{
  "norm": "batchnorm",
  "init": "trunc_normal_002",
  "precondition_frequency": 32,
  "merge_dims": false,
  "one_sided": false,
  "max_steps": 8000,
  "lr_schedule": "cosine",
  "warmup_steps": 160
}
Rows from block 3 of a small multi-label image tagger, named by matrix and row number. Rows with one number belong to one channel. Each number is 500 + 50 x the weight over its row's rms, rounded and kept within 0 to 999. All counts start at 0. Numbers have three digits each.
Before each channel's rows are labels from the 100 images, of 14848, where the channel reaches its highest value: "responds to" is what is common among them; "peak on" is the class under the peak. Only what is clearly more common there than usual is listed. The data: made-up road signs on poles.
# convs0: first 3x3 conv (model.blocks.3.convs.0.weight, 64x64x3x3, each kernel summed), inputs 0-63
# convs1: second 3x3 conv (model.blocks.3.convs.1.weight, 64x64x3x3, transposed, each kernel summed), outputs 0-63

responds to: black face; 20
peak on: face; symbol
convs0.11:584520570481529557529465433509592597484471490377434502512469481514505444512490527452540491390465457456510485536520631471422460474419500453521382519455446495497412507555504479512512483480543512
convs1.11:442425478536378489556562531528522459495535506510440596452542473508535584447415493543537459429521491442501522440528527446544534615466430402524487564493482545430487456488509501435512498498573587

responds to: P; black face
peak on: face
convs0.23:531482498458463405584407405449533569497519489528536449491446477393492515471452565473530526565476575481539500534512482441410435512469473470485508441488440445508520516547467470425436490435644523
convs1.23:456525442465406502430545476417530415451497448538435550521413573584549460432388482399499572467461447491581450499487491527503559485516470583475474560447557483472519543552515509464508540535495456

responds to: triangle sign; yellow face
peak on: face
convs0.42:455511471442418465504488466559551492519396445457482496526493409574522540546484474545531366444537469522497507500488573443548542563542417447599474470478423426499458513508518440504523425446523593
convs1.42:485512610548578625547548512522553508505641416616485440539514546543472358443555483488471478452506443526480466495514461500464461482506533512523458536519537488474463516536504519480475599518458495

responds to: orange face
peak on: face; symbol
convs0.25:450434464527524516452532581495548436371374568510518536460511545466595527612456521446529478544473470463449469450490434419488558546533506475512506459495523478477417566479545560417473463482528474
convs1.25:571609426435495562558494435473451553496606475644543560532451538561512485485506530511476590420538531462461494534541522548426535479458562488527461544539508465516472491508530592500533518432431501

responds to: black face
peak on: face
convs0.15:474527494539521605436520585512478401522578456507532526441543414479564372499490441459413511446469449448516506505422568527590551499515505459501461441466453489442462453465530530444500502479539402
convs1.15:460507480519543517612435460518450377472498552506544492484525541509496625459605544493548456500465492476538513533573499471440434549505576429528627470486441488426513521450489470536576500452439507

responds to: red face; black face
peak on: face; symbol
convs0.55:504452330564526481524490450472489450484415518569470538556478470440438535553516525512565466458511498516462493549402409527539433466518549436486491527510599488478580451449544438537486483506560417
convs1.55:476468564422438523517539567559543537484475442588504541530378509446508399493417476509483493475477550492520427486494531502483482590598455614510551516534461598466565526526463561512491457491514583

responds to: 20
peak on: face; symbol
convs0.52:549475479582571474515483488532430419502513434449487442570486474534424444529453625588528469466514448489462517448419533534534503562416587521378448491504472452520469493466540516497521489506400552
convs1.52:525563486470422553477525424488537563527473591465525514492452539468538522516418519506492498527590499516457558511508646473464495529651413515470407433422532496497589459520509541479486448531506501

responds to: orange face
peak on: face; symbol
convs0.46:557502406478474478511457540576573436506466596415459558509562475506542433490458505595550451429525446498451552498475555611453469537438509519489471451495453463466350453514506463511541494487538461
convs1.46:495525551540422528478480494409456535511509476569488505423484507560465501390499473416506491530442516513551391455506489443572603539488534418483506545557592562492560573513467425494498520490509378

responds to: black face
peak on: face; rim
convs0.63:490520536522455524566432522565547439445573566532446524505425536510478539558539498577477508522519426478482473434552483423472490518558539502594498474460460468503567583490314554491553495523491437
convs1.63:453483566531470520454584494477484483540534543502478499515501531507466456538454564513442604510528504512529618447551448615514566420511577520536531486434424606502437565567412537485475465461441545

responds to: black face; brown rim
peak on: face; rim
convs0.36:496478514529477492445506492498547469500466519503560499563498626529567541575427495542476384534532469507484558493512486492522463579426529450520548364365457525589539469566492458554433521458492527
convs1.36:449458507533552617546376471457544485443508462471514532461545457473469556443497519445522444504488511560489433442542571536400460455566506397551496553558502600533455473447426487541497548503530564

responds to: ring
peak on: face
convs0.10:521449561521455539473441469576561445468506456541437459434482433450544433404530497460489479450528522477456403487632451534513547435541476518513539470499474492491462427471419497542605531496589425
convs1.10:504549547394554517471571468554536529461578487504480566541547434480506526523446466435506459538580572562614531425443547497478497564512434518484493505587547451601486501470494457530596505483586535

responds to: B
peak on: face; symbol
convs0.45:460501471428543522506389520448491587533597400540529478509459413508513491586400470492542402520565475577423523419534587533476461452539530429533500482509483452552460507477512519484457499433531459
convs1.45:497509492499500385494463485535493512425510549455476428468453488449589464440462487514502488507535421503443538529483615402491419504521467598468580529469525453534526595533453550436467499580396459

responds to: red face
peak on: face
convs0.7:469475618531401526452498548551486400484468511497515516403535480548492513491476465448526508421493431573472468513455567481602522451553478516412568475482492505510613454442510435534516544390478469
convs1.7:508545523402617535461473435480462556524546544493541485487500549566456419429488457537522517476526529533470522519519498529399551413449456562549423550540597494471469515575511487426571445401473536

responds to: pentagon sign; white rim
peak on: face
convs0.41:500528523448503473573510487562544520522468514554543545475476484453548444488376493563488505478526414429490504481585426484501528602653501425474424511458479594490516548459564498478539526443496417
convs1.41:486481518566530513392471530458434438574521501462483481550511431529489564447536578541479513563436376438459490557560435499540514438468471500396477524465543481537558449481486503591418415517532444

responds to: blue face
peak on: face
convs0.18:450519417459402443506496558533502497521567455535499514432582508515576399485431446460508471474442379485498589477615480511500470492449394514489531536511449459433475480583523504559520458532544525
convs1.18:447573582498513505516494521488525608493435511492544617495414496432514550434408489520500469520443542626544604479507591526490494478560480481475509491545391535418463463535522460444504504522525529

responds to: black face
peak on: face; symbol
convs0.39:454486549504523526527539555539488547498430578473448585490503539570406443430476482491396546453521523412558472433480519442499488501482439399565488541487397397419446451483486547454527494455502533
convs1.39:499478443473401461479541477567491478470465464470503575418504508560614523570415565527534544492473494455478442582452510394499525502574455404430451485483401462538531488454513539544468544443565524